config.toml
model = "sound classifier"
norm = "groupnorm"
weight_standardization = false
kernel_size = 5
expansion = 4
mixing = "mixup"
loss = "cross_entropy"
residual_init = "zero_last"
optimizer = "muon"
nesterov = true
adamw_lr_other_params = 0.002
sam_rho = 0.1
batch_size = 64
Rows from block 3, named by matrix and row number. Each number is 200 + 30 x the weight over its row's rms, rounded and kept within 0 to 999. All counts start at 0. After the name is the row's rms in percent of the matrix's.
# convs2: project pointwise conv (model.blocks.3.convs.2.weight, 128x512x1), inputs 0-85
convs2.33,092,219,212,229,223,202,202,208,183,196,196,138,189,201,177,256,180,256,200,202,179,204,168,223,215,186,255,178,209,202,202,204,202,121,170,248,197,235,204,222,250,246,200,241,168,214,157,223,212,202,215,250,198,141,206,200,155,213,225,236,197,195,216,199,204,207,204,216,227,215,201,206,220,209,197,261,200,198,252,249,212,268,214,187,205,136,206
convs2.34,108,209,206,218,195,206,199,199,195,194,213,239,222,214,217,214,236,209,202,167,206,199,219,206,161,205,234,220,207,208,202,173,205,334,198,210,203,231,217,299,150,205,208,199,262,216,196,207,204,171,201,193,198,198,212,199,141,205,182,240,182,230,169,201,203,201,196,202,224,206,201,208,162,133,202,138,193,199,201,249,223,152,196,192,204,107,202
convs2.35,105,206,199,171,234,249,206,236,199,182,187,136,196,226,216,170,196,175,200,202,137,212,199,209,274,187,164,185,208,198,198,169,196,167,211,164,211,194,171,276,247,212,196,174,166,180,220,160,216,211,215,182,196,230,216,200,215,209,207,218,183,158,153,203,192,193,197,210,144,174,197,197,204,181,202,194,217,197,176,156,154,278,257,222,201,159,197
convs2.36,105,176,200,197,205,240,202,215,223,186,198,137,203,187,166,249,187,166,202,216,155,191,185,287,199,156,178,200,189,196,198,162,203,240,249,231,184,231,276,188,198,183,207,222,319,234,191,277,202,180,203,210,202,199,184,203,241,192,230,191,212,205,166,197,205,206,196,206,213,187,199,201,182,161,199,231,182,201,260,157,220,213,191,193,198,138,190
convs2.37,099,211,192,204,203,168,197,221,188,211,195,237,202,194,204,139,240,217,198,221,260,197,234,211,212,167,245,228,198,199,203,245,197,185,208,137,193,226,259,163,206,198,207,273,260,180,223,182,191,161,226,168,201,171,157,200,176,198,191,182,169,129,169,199,213,202,208,194,199,204,202,198,234,219,199,199,216,202,150,261,209,202,187,250,196,152,196
convs2.38,108,231,210,265,199,120,182,181,207,194,210,225,193,194,254,261,263,244,203,201,180,206,240,186,179,249,213,203,202,201,199,237,202,242,264,171,210,177,233,249,176,242,196,242,232,234,145,234,219,219,221,160,203,148,241,199,0,222,216,211,193,178,234,203,202,196,202,200,197,245,203,201,213,200,201,150,218,203,179,284,171,207,193,218,201,247,202
convs2.39,102,212,210,222,197,248,230,229,209,186,198,175,211,208,197,242,230,229,198,189,192,201,201,273,236,193,209,186,211,199,200,234,199,261,167,159,210,219,173,173,252,154,200,150,185,109,261,231,208,209,188,195,201,222,194,197,228,200,188,220,198,251,247,198,204,201,195,203,192,198,202,195,175,236,199,194,210,203,115,270,276,199,166,196,197,102,191
convs2.40,100,221,200,208,200,204,234,218,199,205,215,159,201,200,201,178,121,231,198,206,199,195,224,220,215,152,248,196,214,207,202,216,199,193,264,173,211,197,185,170,152,168,197,250,250,219,253,133,222,216,229,240,200,174,160,198,215,183,162,182,256,190,192,196,207,192,199,203,217,217,198,199,165,214,203,231,189,204,194,240,218,224,202,214,199,214,198
convs2.41,091,196,210,206,211,209,257,227,194,201,189,153,209,197,226,208,171,265,209,193,129,199,241,216,181,169,179,192,214,203,200,239,204,141,285,206,212,212,179,117,234,256,197,201,222,186,213,173,202,200,200,178,202,176,203,201,162,202,246,233,183,204,234,201,199,196,202,209,191,181,203,204,203,227,200,235,210,208,175,165,117,275,220,240,201,67,208
convs2.42,104,177,195,218,170,207,203,177,188,201,196,125,228,198,203,190,195,193,204,183,136,195,195,180,212,307,174,209,200,197,201,212,202,187,193,223,203,260,185,195,238,182,204,212,83,204,193,225,190,166,211,161,200,167,187,200,339,202,168,215,201,170,185,200,175,195,199,212,212,206,197,201,188,177,198,236,205,201,156,255,224,216,234,203,203,187,199
convs2.43,102,212,204,170,211,263,178,205,200,177,189,274,208,208,176,220,232,247,199,227,177,205,170,211,212,203,257,193,200,199,200,202,198,184,231,183,213,194,201,304,191,207,203,169,179,155,185,155,217,190,259,200,198,201,217,203,207,209,175,218,240,245,165,199,209,201,202,197,238,178,197,204,202,213,203,178,208,200,139,137,226,250,198,233,201,229,193
convs2.44,102,202,198,195,187,136,146,180,221,206,204,205,197,203,236,185,187,150,202,182,227,200,230,208,249,135,182,194,209,196,199,169,197,172,221,198,195,176,202,162,261,248,197,201,170,142,179,65,183,182,237,226,203,201,193,200,193,193,214,216,267,211,188,199,208,197,199,202,191,205,199,201,191,232,201,235,208,199,185,248,169,170,211,186,203,143,202
convs2.45,102,199,205,232,229,220,223,157,200,213,205,173,208,205,221,230,191,172,204,183,180,203,222,188,270,227,230,199,199,204,202,224,204,137,185,161,193,187,208,186,207,214,209,194,206,149,172,170,200,231,204,206,199,225,192,199,131,206,223,186,209,273,189,202,208,206,200,214,164,178,204,203,199,259,199,251,194,201,143,306,251,232,215,198,200,219,193
convs2.46,114,186,201,191,185,242,204,194,192,217,191,247,215,211,165,170,189,147,201,222,162,207,189,207,222,192,211,211,211,206,200,171,200,211,78,231,213,179,124,224,252,179,205,198,154,177,183,143,200,195,258,135,199,136,208,201,192,217,196,179,228,158,245,201,214,200,195,198,178,223,197,198,127,166,198,222,192,200,199,165,227,223,181,182,203,130,210
convs2.47,099,206,213,211,205,216,231,251,216,182,209,183,212,194,177,233,234,129,205,214,130,199,183,213,201,85,142,197,192,199,200,196,201,212,320,211,200,259,252,253,242,178,200,184,216,154,197,164,199,204,191,175,203,160,193,203,87,205,205,157,241,182,221,204,190,214,202,197,233,208,203,198,194,125,197,171,193,200,188,273,185,188,167,191,200,221,202
convs2.48,098,191,193,241,180,159,161,164,216,217,215,264,201,205,222,124,168,219,204,198,108,208,198,265,206,224,166,207,194,196,203,218,202,204,185,197,210,204,263,299,147,176,210,300,76,214,235,183,216,200,184,145,198,259,211,197,160,203,235,201,172,242,180,199,199,204,203,198,218,245,201,201,274,218,197,239,207,195,193,138,172,198,168,149,201,212,214
convs2.49,103,191,207,208,205,215,160,196,191,220,199,173,196,200,185,213,217,194,199,127,183,194,185,131,184,178,196,194,211,203,202,194,201,167,257,214,190,205,222,176,229,174,197,194,228,137,212,213,208,235,223,227,199,200,197,200,145,201,185,216,224,197,237,197,180,204,202,191,253,165,201,203,192,217,201,190,220,202,192,189,260,181,231,173,198,232,210
convs2.50,108,201,204,301,211,225,209,190,195,201,205,195,186,202,205,238,194,182,199,215,222,210,190,196,173,167,202,196,197,202,198,213,199,269,211,238,198,224,204,207,221,240,193,227,275,145,207,189,201,200,162,193,201,185,205,202,185,203,176,212,189,266,179,198,190,196,199,197,249,214,199,201,146,279,200,164,192,199,186,142,186,183,243,195,200,188,202
convs2.51,106,196,193,246,190,149,203,223,207,208,210,186,187,188,210,159,196,151,201,212,183,201,173,232,199,188,249,193,194,195,203,223,202,117,237,241,199,180,174,331,229,150,199,199,285,210,109,233,198,193,175,216,203,237,204,200,196,196,195,211,196,209,204,202,182,200,200,197,130,152,198,205,209,102,200,187,190,199,140,191,180,157,222,144,199,172,198
convs2.52,101,176,199,175,203,221,219,210,198,187,197,182,192,195,178,165,237,135,200,231,163,199,204,209,135,166,120,198,191,201,200,175,203,240,185,209,211,178,180,201,163,218,202,182,262,142,209,174,201,211,196,182,203,236,201,201,236,217,219,188,200,184,198,201,210,202,206,185,173,238,196,199,139,150,201,88,202,197,224,300,206,203,181,185,200,218,199
convs2.53,106,217,197,164,187,119,207,183,198,191,194,178,193,207,181,203,221,154,196,162,203,195,176,193,201,172,162,204,212,204,198,193,197,98,176,225,198,191,226,132,146,99,203,139,174,135,224,212,213,188,180,153,201,199,199,201,217,196,143,197,217,197,205,202,201,199,194,205,190,198,203,201,170,271,200,222,200,195,126,174,235,187,229,201,196,147,193
convs2.54,104,238,195,167,177,221,185,165,192,207,195,217,200,186,127,302,162,185,199,178,207,200,180,217,218,188,180,185,208,195,200,166,200,288,188,177,205,229,223,104,189,165,207,214,204,205,158,187,182,183,219,163,202,219,190,202,187,199,206,224,198,110,203,198,197,198,203,194,291,173,198,200,211,240,200,155,186,200,152,204,227,232,241,217,200,216,204
convs2.55,103,184,200,209,229,137,264,215,215,212,196,238,205,203,212,132,215,150,197,207,178,195,196,84,205,291,99,209,196,203,200,209,202,127,235,257,195,223,230,259,261,187,200,198,191,178,240,169,197,198,213,177,197,186,215,200,174,217,156,198,232,213,231,202,198,206,205,197,261,194,199,201,235,217,199,192,193,202,206,239,194,203,181,198,199,160,197
convs2.56,103,225,211,205,186,185,225,202,196,207,214,279,197,198,244,223,195,162,198,197,215,209,195,230,191,175,242,218,202,205,198,239,199,183,185,207,204,218,236,169,235,194,207,248,194,224,214,290,205,185,214,245,202,240,206,201,194,206,201,204,236,210,204,197,219,199,206,208,164,181,200,201,237,176,200,297,193,197,198,262,176,225,174,184,197,241,203
convs2.57,109,199,199,278,218,245,111,212,195,216,205,230,200,194,228,141,182,190,202,169,170,201,206,169,258,165,179,203,193,199,202,124,199,186,161,171,207,217,269,296,133,76,203,147,174,153,203,207,223,228,235,222,197,242,208,197,206,193,227,185,217,217,217,199,200,197,198,202,179,211,202,199,147,226,202,273,191,198,188,156,258,235,238,207,204,231,193
convs2.58,101,189,199,216,174,267,197,178,215,194,193,269,207,206,217,240,219,207,199,234,156,206,163,188,185,185,204,189,200,193,199,247,199,259,153,270,205,183,297,220,167,214,197,154,233,191,195,234,194,187,223,156,202,198,197,200,142,188,211,224,208,196,228,197,204,203,194,193,136,144,195,197,239,143,202,240,199,198,227,207,121,211,199,191,199,227,192
convs2.59,102,225,198,213,202,197,145,195,191,200,199,239,179,204,173,133,152,211,205,168,162,188,187,154,170,185,231,190,206,193,202,259,202,165,193,165,212,183,237,186,143,295,207,200,207,216,190,150,199,199,247,157,202,149,196,200,208,204,211,212,228,97,208,200,184,198,206,197,148,167,200,200,142,152,198,244,181,202,278,197,173,194,236,210,198,196,198
convs2.60,097,192,191,178,194,165,194,274,213,180,195,220,216,202,249,178,270,181,201,208,157,216,243,206,244,183,233,212,218,209,201,178,198,172,160,163,213,200,185,268,160,119,199,187,173,257,171,136,209,212,207,177,202,235,197,198,139,193,164,202,175,205,209,201,186,202,201,215,220,214,200,204,92,257,203,212,194,198,158,200,227,183,245,200,204,254,201
convs2.61,110,191,191,98,183,234,164,212,213,192,196,207,189,190,240,168,207,216,200,164,167,197,220,246,246,215,125,210,207,203,198,213,201,316,198,200,202,199,220,143,209,178,205,168,141,210,175,165,195,184,194,160,201,254,184,198,172,192,226,203,220,173,195,198,196,200,198,180,317,158,195,197,250,92,203,164,193,196,135,154,141,227,145,154,197,245,205
convs2.62,107,213,192,217,219,158,214,200,188,191,200,160,219,209,189,204,145,200,199,194,160,211,163,201,175,195,288,212,208,205,203,177,201,126,214,194,212,195,194,232,182,254,195,197,135,236,189,187,198,233,250,179,202,164,229,198,246,193,203,207,209,238,227,202,205,201,199,185,162,228,201,209,146,127,201,188,205,196,240,185,233,174,173,145,198,243,201
convs2.63,098,208,191,265,175,178,207,215,187,180,202,232,196,202,199,160,207,190,199,186,163,211,159,204,174,227,247,205,197,199,201,191,198,109,174,154,201,134,297,224,183,212,195,241,170,167,205,206,212,192,238,149,197,203,228,202,154,200,210,251,230,209,231,201,201,201,188,212,223,200,200,203,170,171,198,174,185,200,201,276,176,218,252,180,200,122,208
convs2.64,091,219,205,216,212,188,115,231,184,204,194,224,226,196,181,248,210,254,201,218,199,211,204,174,208,122,247,213,220,194,203,249,199,173,264,212,194,242,172,223,161,206,205,201,275,206,195,202,220,194,205,231,199,261,205,199,269,198,226,201,176,177,269,197,187,191,203,200,199,266,200,200,163,179,201,131,211,201,125,195,229,246,144,256,202,122,195
convs2.65,095,220,191,196,194,192,171,199,205,230,201,153,201,201,163,213,270,206,197,156,126,207,240,180,207,212,191,205,207,180,198,181,201,157,215,221,185,199,237,206,203,157,200,227,162,218,126,197,211,216,218,189,199,256,187,195,161,197,171,240,158,182,170,197,204,202,195,190,206,218,196,199,134,142,202,176,205,200,277,194,321,181,210,189,193,167,196
convs2.66,115,208,198,183,202,211,185,179,216,191,190,204,217,199,103,198,177,228,201,212,273,192,215,250,173,164,207,199,198,203,201,191,202,210,240,171,210,202,147,167,161,177,196,246,102,255,202,247,169,211,204,252,197,146,210,198,148,196,218,179,179,248,202,197,198,197,200,204,188,190,199,198,166,220,202,232,191,198,215,129,243,222,184,203,198,138,195
convs2.67,100,235,193,172,228,144,165,212,194,197,193,174,192,196,143,209,147,299,206,183,158,193,211,201,230,181,173,226,213,206,198,228,200,140,230,241,187,219,171,203,214,204,195,197,319,219,227,151,186,174,200,280,201,209,188,198,183,186,224,213,179,253,212,199,193,198,195,199,255,222,200,199,185,195,201,188,214,200,187,221,216,284,192,208,198,235,192
convs2.68,100,211,204,197,199,323,139,165,192,204,194,209,189,212,253,297,174,279,202,226,197,199,185,227,188,164,235,223,205,207,200,273,204,236,222,206,199,184,200,242,180,177,203,213,249,186,214,234,207,198,156,173,199,208,196,199,276,195,205,201,202,248,172,203,211,202,200,199,185,218,198,206,184,163,203,238,205,201,265,208,185,185,183,219,202,335,202
convs2.69,087,177,201,225,191,164,160,170,185,211,192,214,202,207,243,254,172,164,202,261,194,198,228,214,235,258,166,193,215,188,202,204,204,250,202,163,204,214,282,155,181,232,203,257,196,235,151,135,195,211,178,217,201,243,193,197,268,185,194,239,236,194,156,199,212,198,208,200,199,227,196,198,243,172,199,226,205,200,167,195,138,175,221,170,194,164,195
convs2.70,095,207,193,225,198,232,226,201,207,202,206,228,201,202,174,225,209,255,199,166,224,201,180,269,186,228,250,194,203,197,199,211,201,163,132,188,204,145,147,118,145,250,191,147,197,178,168,235,195,197,155,240,202,182,187,202,230,195,208,173,227,209,182,196,199,196,200,204,59,179,200,199,215,205,197,207,187,202,191,194,195,176,207,189,196,205,201